From a checkpoint of a small audio frame classifier: batches of 64, trained on songs of 200 made-up bird species, synthesised, often over outdoor noise.
Rows from block 2 of a small audio frame classifier, named by matrix and row number. Each number is 128 + 24 x the weight over its row's rms, rounded and kept within 0 to 255. All counts start at 0. Numbers have three digits each.
After each channel's rows are labels from the 100 clips, of 14976, where the channel reaches its highest value: "responds to" is what is common among them. Only what is clearly more common there than usual is listed. The data: songs of 200 made-up bird species, synthesised, often over outdoor noise.
# conv: width-3 conv (model.blocks.2.conv.weight, 288x288x3, each kernel summed), inputs 0-143

conv.106:098116124169134135100102078141131143144083132135088100141117140091109131116116152134142119159139115136113117118101137154153127124111107117140124125107137168106151111090164088076125129105100155075131126118147105114121127103137144120109118147088137114118123092121121187119143172174128142099098135087133087109134101128129112141067172094134090081113123124093169149156127100134057128111131147167070116120092146104143135106175096109121126
responds to: buzz; first syllable: buzz; clipping; text has "clipped"

conv.139:117125117112129145139154133093094126086086143136087154109082112125145135091155130148162108153104129109147109094157102184097132134113157108134142115121130121147121088135134089098153150110164117096120120152131165122110168096110111122116099112099111121110112133158121122116135112147088124102108138143157149123146122145090111114102097096127096135158100099110116128098120119135150148158151098093086123124095160126118130106092101156115130
responds to: buzz; first syllable: buzz; clipping; text has "clipped"

conv.143:078096167118128159156135117141133134103129142100123100096111145092090174080143126130110099122143120141135126126154077124116083109133135153101090123131127116115115121161133093172139110116151154126131132078095135122108146153118145122103146112140166148099147114126137156080166131123092112165111149112136133146082119104172099126110160098116141100095120131114114110148163092128129134107152122077099093113068087136074144104134136127127123
responds to: fast repeats; clipping; text has "clipped"

conv.180:123160129141118127108093155154115136071138155118153172133113082117121168155139109107109095165174129112125130087126115149153129094161174145126078115064133120151092143137115112124142096099114143170102148126111143116111131118093130125123125134169112122191126140121105129092155162102098136180130102127115118152117158103135122158111125141132149115112166138121108127119119104110175155129157110140059128112085150127128120122111112124126125
responds to: click; fast repeats; clipping; text has "clipped"

conv.96:105122132136136143094116148124105108153127143135109081115108138132095094115125107088152150201129128153111110147112108130163130094122133113169079092153106091118138134160121115128102150116090097162159136101132167136124121144130108149139128133128129092109109157152142137118134137126160129188137153139118127130128091117115122119135136081119147154093122113145118104131108139143218117136118128165114109112106120141129129125105116107189123
responds to: click; fast repeats; clipping; text has "clipped"

conv.63:124165145130128132114122111115133096115100100126063158110093123149105110110087110127114121090120105105132125161144115142139154136142135138115087134152178114151112112110125163116144116138114116108125081094139108122128169093150089138100175070133111155117120134144125110124059160146122086154111149135130137124099119177099160137125125142131135114153136118147106159147140141099185149159117136167154140151118129122134121128066091123102096
responds to: upsweep; clipping; text has "clipped"

conv.36:114096099162156129105123077123102103148099147070074120105111141112100142124141088149126097127116123124123088146096105119096136064142117159125135122139113097148135109139080127133152134071159106102116159164108140096154127106085112141140101118115123126133146121138118091110137117116101130176139115146117139128099126125094123128138154107136141113133142099158144094108140152111129086173175098110128104106154126130125170194109129149127148
responds to: downsweep; first syllable: downsweep; clipping; text has "clipped"

conv.165:118084116127131073105141123101146129104118143123118153147114159154141106176086154116118116153113125156108100125126122110182092105092118150154106113140115137110118147122155101145142139111116137111154146121103153181100102109172147095067152142093103129150098094101153096142129122102082142102137152160121117097128097132114125116132135138125116137086092138136151136134146075133163130167131127162125117134131110116120125128136119128125138
responds to: downsweep; clipping; text has "clipped"

conv.152:126123096123160134099140136119087141111134102107150120168116088112121128167128102072116131090128096174147143112135159102136125089134118137185103118079114104126120121101135156081119097113149122096150120140138139132087201124157122095079100147134121119156150150161117130162116126100105157137092129110165129102102153142120091128127150103141149157099130109095097113115126148138152151144132134135097096112118146089129178124093126129088142
responds to: clipping; text has "clipped"

conv.73:142122152089157136143082135142157121125096131098121126140097111136120096128137107149086144117152120121136154083166109082149130121147132165145114165124100163145194124129122147185093129143060133101094109111121107110116169170173092088184119121126146103118133140097107117102123114142120125121132137140134140134095138149115108137183133086135093170124152142148108131131125120140111120107152143104126107119124148120186115098150147122120112
responds to: buzz; first syllable: buzz; clipping; text has "clipped"

conv.10:090122136154079129072131154118162136146117075145101110120152158140130134109129122101107115158140127105103155132124121116136143128108137109117096154145072143104108132103125134130150167120094179120157121136164087100132102108088124098104090101161137099156112129113155086135119123104097163133165109124127098124176168144100149074152088122161124109147125126137156137105076117161128116130107125084114096122137134083088097135099136099161098
responds to: upsweep; clipping; text has "clipped"; first syllable: upsweep

conv.176:161129116146107083141098134127127145153111078119085154121139141090117098112123137135046137152144141133159111119108133142173151149138134169127059111160125083146128120132103160130107125175135163146074160166119179120153079121161097146106124115114133150124147144128136125152085144149146116104097134148147140154120146096130147118164139122125164125147098112134099112129125146147178123151081141088128134085120095125142123089103099125116098
responds to: dip; clipping; text has "clipped"

conv.53:081101139166109129147117109116154108122124131136143107131116121110158092134130135130137157156129097146101144128154118120134112114152135152124102161164133093135122166131147120096125150125152126160109125155117099146110132078129077132091125152159108141098133133118106153137058167164101138105132144135130139100114116175119158162142061139170151113154100128120115104122146112149150142153170133171124116114136062061089137085085121124103109
responds to: fast repeats; clipping; text has "clipped"

conv.82:104122126121148106157089140131134130146132097117150051147070132107119156092142123176147110119142072160129119107130140097123126097121127122090134144168130147092143167114141106073133117171130109124099136135123109089099117141143123125118172160100103144136145148109147134160102174160139167147125093115121135141106089121120142122142127105110146107090119139112100132078113115123084117084142151145143169089136185123147098120124132136136154
responds to: arch; clipping; text has "clipped"

conv.281:127154145147138127118122127099140101144056101139127109160170102116142134174184140159109142173142126143080124119126110132125160141154160129119145085111132026121070143111141145096144148119115188140143117164134134141130138103113152110116125129143139135137107133158092129163082125106137177088083148143114120121099129112179102112146117160097131113144177090110135124119163163137111128154117122091135099144118098101130112109112114126122108
responds to: clipping; text has "clipped"

conv.3:159130122132103152095087122153085082115145134144120108149101104131149150140144095126119063132124080084117152112114114133121160121100115159151144109108125119144106089116154109098114053154149134114142136082142119119093132151123132100172134152126122139068113108131138122162090118111089127130142137102113141114113131105152120100121119136135140131096122123144119159085087141171100125126108137093161140128139139105134121133156132109121146
responds to: warble; clipping; dip; text has "clipped"

conv.122:111121116116109169120136150094114106109159144147121152130114134150117119130135104108129078132136096105137117171126113104106116119137123132106128079114155178163126178117088130125133138137127132093135142128160124127143140108115178107111121154133101162164176090104127121135136165156157123081107091131127113109113118110107146128136128131107131147098150124147126167111144112143130155101102087145157141137104117098165119119089172146126095
responds to: fast repeats; click; clipping; text has "clipped"

conv.183:153110158109128113138096164109136135092125126129106082123073121120118116132128149144160125118079179116144100102076078089134121110085116145147138131096152133123157161117122101142140134133119132089128137120140114147139143122085168144084123138082096098089131139114111142144141126164136136125069110129086114107118138131101118142146127106153094109116116108119160137148114193175083142125092107154140124128125150146132123116140148136143129
responds to: clipping; text has "clipped"

conv.230:112117144112125099108116126113145112116106118138137170123123183085112158137082178155126116106152107150131147136142139153126161096116123105137087149151161104108150136120166137130135130131130150101094091108107152149085126182156163128145100142149144126106156071121124130141114115130097107116124165108157111102072125136160133130174133134183150155104107139107130128114131174081118119129173112105106140137137109101158140132112096144108109
responds to: dip; warble; clipping; text has "clipped"

conv.51:127128130142130126135153151141114150119134111134134130104122114120132122120115096115100120100162139118136096131149154171122133109128150170156085104165137093171108111168156155134109163141125145123134111117141132133109101083152116117158151105150149131132098114136096139115138116089092066126128121159117141118080125123100143120140147142169123162149091123067137116135116090139113136093140147054143109125138071123128140111156116113085146
responds to: fast repeats; clipping; text has "clipped"

conv.92:134112157166093070133106155127115140108128111112141092140140113137117126123123180105147103124134135107187147128078114122147136150106132123097140153109132115113112112144097113119117138154128160131136148106098142085146157136174151088187100156154151135118152193102145154123097146109111109102103150151110152130144147113119132122101113120148125123103107107160142109147137113175114115129118160094147136144097114135143136093104125107140090
responds to: arch; clipping; text has "clipped"

conv.113:131118140064132161146103172133142139154120129150141134120139088103081125134139125083149127151096119118127132114108146135168136112141133145103118127116136149127099097110162114062129097101073128164136144165108155081159129106110139114153148128140127122111122103152124162132128143130121126159122116166107130100121135092145164119146184138097103097168130134122142132129146110190093122148102149084146132138095149124105134115153103113144126
responds to: fast repeats; clipping; text has "clipped"; click

conv.56:112100083132160111119110125132131105098144076128174103126144125175128105166145093159100082147123084142155133091118126155106117105152157116111114082159150137119126096117117155108102145120125124130138142138124135116113158107098117121165093061106126096087093137140126141103104089108099138086117082085174129176110147129125146114152122126127129137159142128124121165137130163115086124151090129133128138137159103112126076110147132101103104
responds to: arch; clipping; text has "clipped"

conv.146:134078137107123126123101143152129101076130107142144103130146097141137131127113123148136122173123161137108118135110112108113131144141138151122138072121114112107105126134131139157132145137157127138153118131125139135109132121101081097126107127116127150137110117129173123082129100159119115127126082158149105111089153094148100124108141105119143154127158056157102081110163182135118168095149109119168125106095088152166132147076141131149151
responds to: click; clipping; text has "clipped"; fast repeats

conv.123:087092130121146130162098109181115106112131090125131107126111095167119137157110132147167118100146140134119136113152128146107158158129148152170132133102161164178098165136100163139098117108128124179106145114129147108138143122175143106126105130092108135107116084123117102115107107132115142154094121134128139158126151122111083084112096144111106143096116152133156104114103151130060129124118120108128120110107161123126106081128138093140075
responds to: buzz; first syllable: buzz; clipping; text has "clipped"

conv.269:093172138114133145158115141174155108122151122124094093138124113083093119105136097091074130088158111157081108133126130109116098112166131081133078156153141097100143102117144100138085141166117137150142086090103112124121103147151116158135128133113104143137133135181135135162124156121111109126095106133133149100104153154120098130132113121118141128107105148171116108118085161128162123152105143139129138115129109107109122127145133140145117
responds to: low song; downsweep; clipping; text has "clipped"

conv.98:162126147117129135131112142111116124115142112146115116160106111126119126088142114137080161111144111085163126093109145104088073123137127152163128163129187196120124154105115118136110130119078123091111137128117090147123098084157163142155165124117086086110135108123100125116155161110122133131131115104123139136101115080113123130125142167093134138125068128098143121124153174070111140096136085086109138117132089141090147154136170130087114
responds to: fast repeats; click; clipping; text has "clipped"

conv.229:094119117151172135134096104136158143124153169112090128160101126164143085173094118106121118124144134115151122081164141110144128132151116150129128131137126111178144127137119108083157154129095136084124151128143129108119126049167137131110118090147122115113104106108094159120132126136133162148124141155091116147147099146107125144125098124104117086132105158087119076118131095106153086132118087157190097119124114142102145099139125117086134
responds to: clipping; text has "clipped"

conv.240:156123098140139094112085121133115172142168127110134103142131121128131191168122122112151147135102130153133113071120110176121110116142098117161109126125128101178063101128147139103134106125107120121091098103125129165136096133094156122164170127120106069064074148119106124172095124082124145081102121122118128126174151142134074156097111149135087114148144131145121152119129085102140096115135152116133110113099128107105150154108136083131134
responds to: click; clipping; text has "clipped"

conv.112:086125121154148126142128119084125119146105138107154123141105092134124109102117169146130127125148104105136129097123142102118141151128121128134151112124145133107104129144147105092128119108089166137154087145088113108110125142115158124101107131106122117101102119097140192112146120130141095123084169131116145087127144114140146144149131115077122135081120090093118103136112103132044146117105122116108079121133172142094097138157113115127141
responds to: buzz; first syllable: buzz

conv.145:107121157106136154127154068100130121149087114129110130109144165114087133129118120157151130134145155148119100141126127119092146177132122153144151123154133138108116133127144085190144136120110103153112122122146162128096109124153117135086104146104126102153109171116093152112154149131130103106117137133148124102162101107137138157094090162079156108170131117150147132136090101122113071137100124122104149117066114149133128131154108096146131
responds to: dip; first syllable: dip; clipping; text has "clipped"

conv.80:160110171137127128122076098137123100102131114130169109104122117146172101135130101082138100125090063130142148125098177132115130106125101124098099150156139117133142119155138155092116130077103108102083118099111147170156101150143149122146120157138103139146126134110165154163139146138130154129071119125130150125136180198173129135132132139141095103101145101108105099120136108093092105132133156078121140128107099116107153103138093122127098
responds to: warble; clipping; text has "clipped"

conv.43:093131118140082110129147168131101152129161109107151097153134169131081148100159107165098165131120113103123128130176146150149082131161164123153143106135114102119142142125138139140140166135154114113151107143101134073128133083135134098149145122119154121132162128127130154144123096122103113110112123137122130073107127139122118156098088133164183147120126118113093138129139138170132099120119131110131155135136114146111141135149096088138102
responds to: dip; clipping; text has "clipped"; first syllable: dip

conv.253:120100159141078115140106113140132152127122079160081075089112091146122160113121103130103127132109106145087081110104160102105160125100120106091139130118094115100128130146156142160115156134139077112143144147159130123141101141106150098080116115160156105075093117099144095098126088127116126095130082128112111144143138114122168174141105141113145110167157145105167119117134121121133151094105106117146144126142084104126122116111085074108139
responds to: downsweep; clipping; text has "clipped"; first syllable: downsweep

conv.64:138055103115124117118125114141103144180108112105096152141125134119126122148089100154108095137136081140137125136147121122105157087154126112108140146072128129151117094104113130111152104140109112091168121123116120106143180125130111167108108095160137095113139135120158140186135142124091151107100116153108130148087121134145127140142122150134159101084102127151083130133138116131159100153137096077106132153122173134081136117146131128136147
responds to: downsweep; clipping; text has "clipped"; first syllable: downsweep

conv.244:095146115139146113159092124131101129143094148122125141140153126157123128141121131136123137118076158137149120101117145134149137128133137156095159150145123064111165118138139127113143081132088131086126128139119087122085120126123113122143111093101131107127084135116178116101138150100101124132125183131156128118172150158145130079147139133126142133183164140139116102141112148146073153127131130147156156061102089155147112135141122129141109
responds to: arch; clipping; text has "clipped"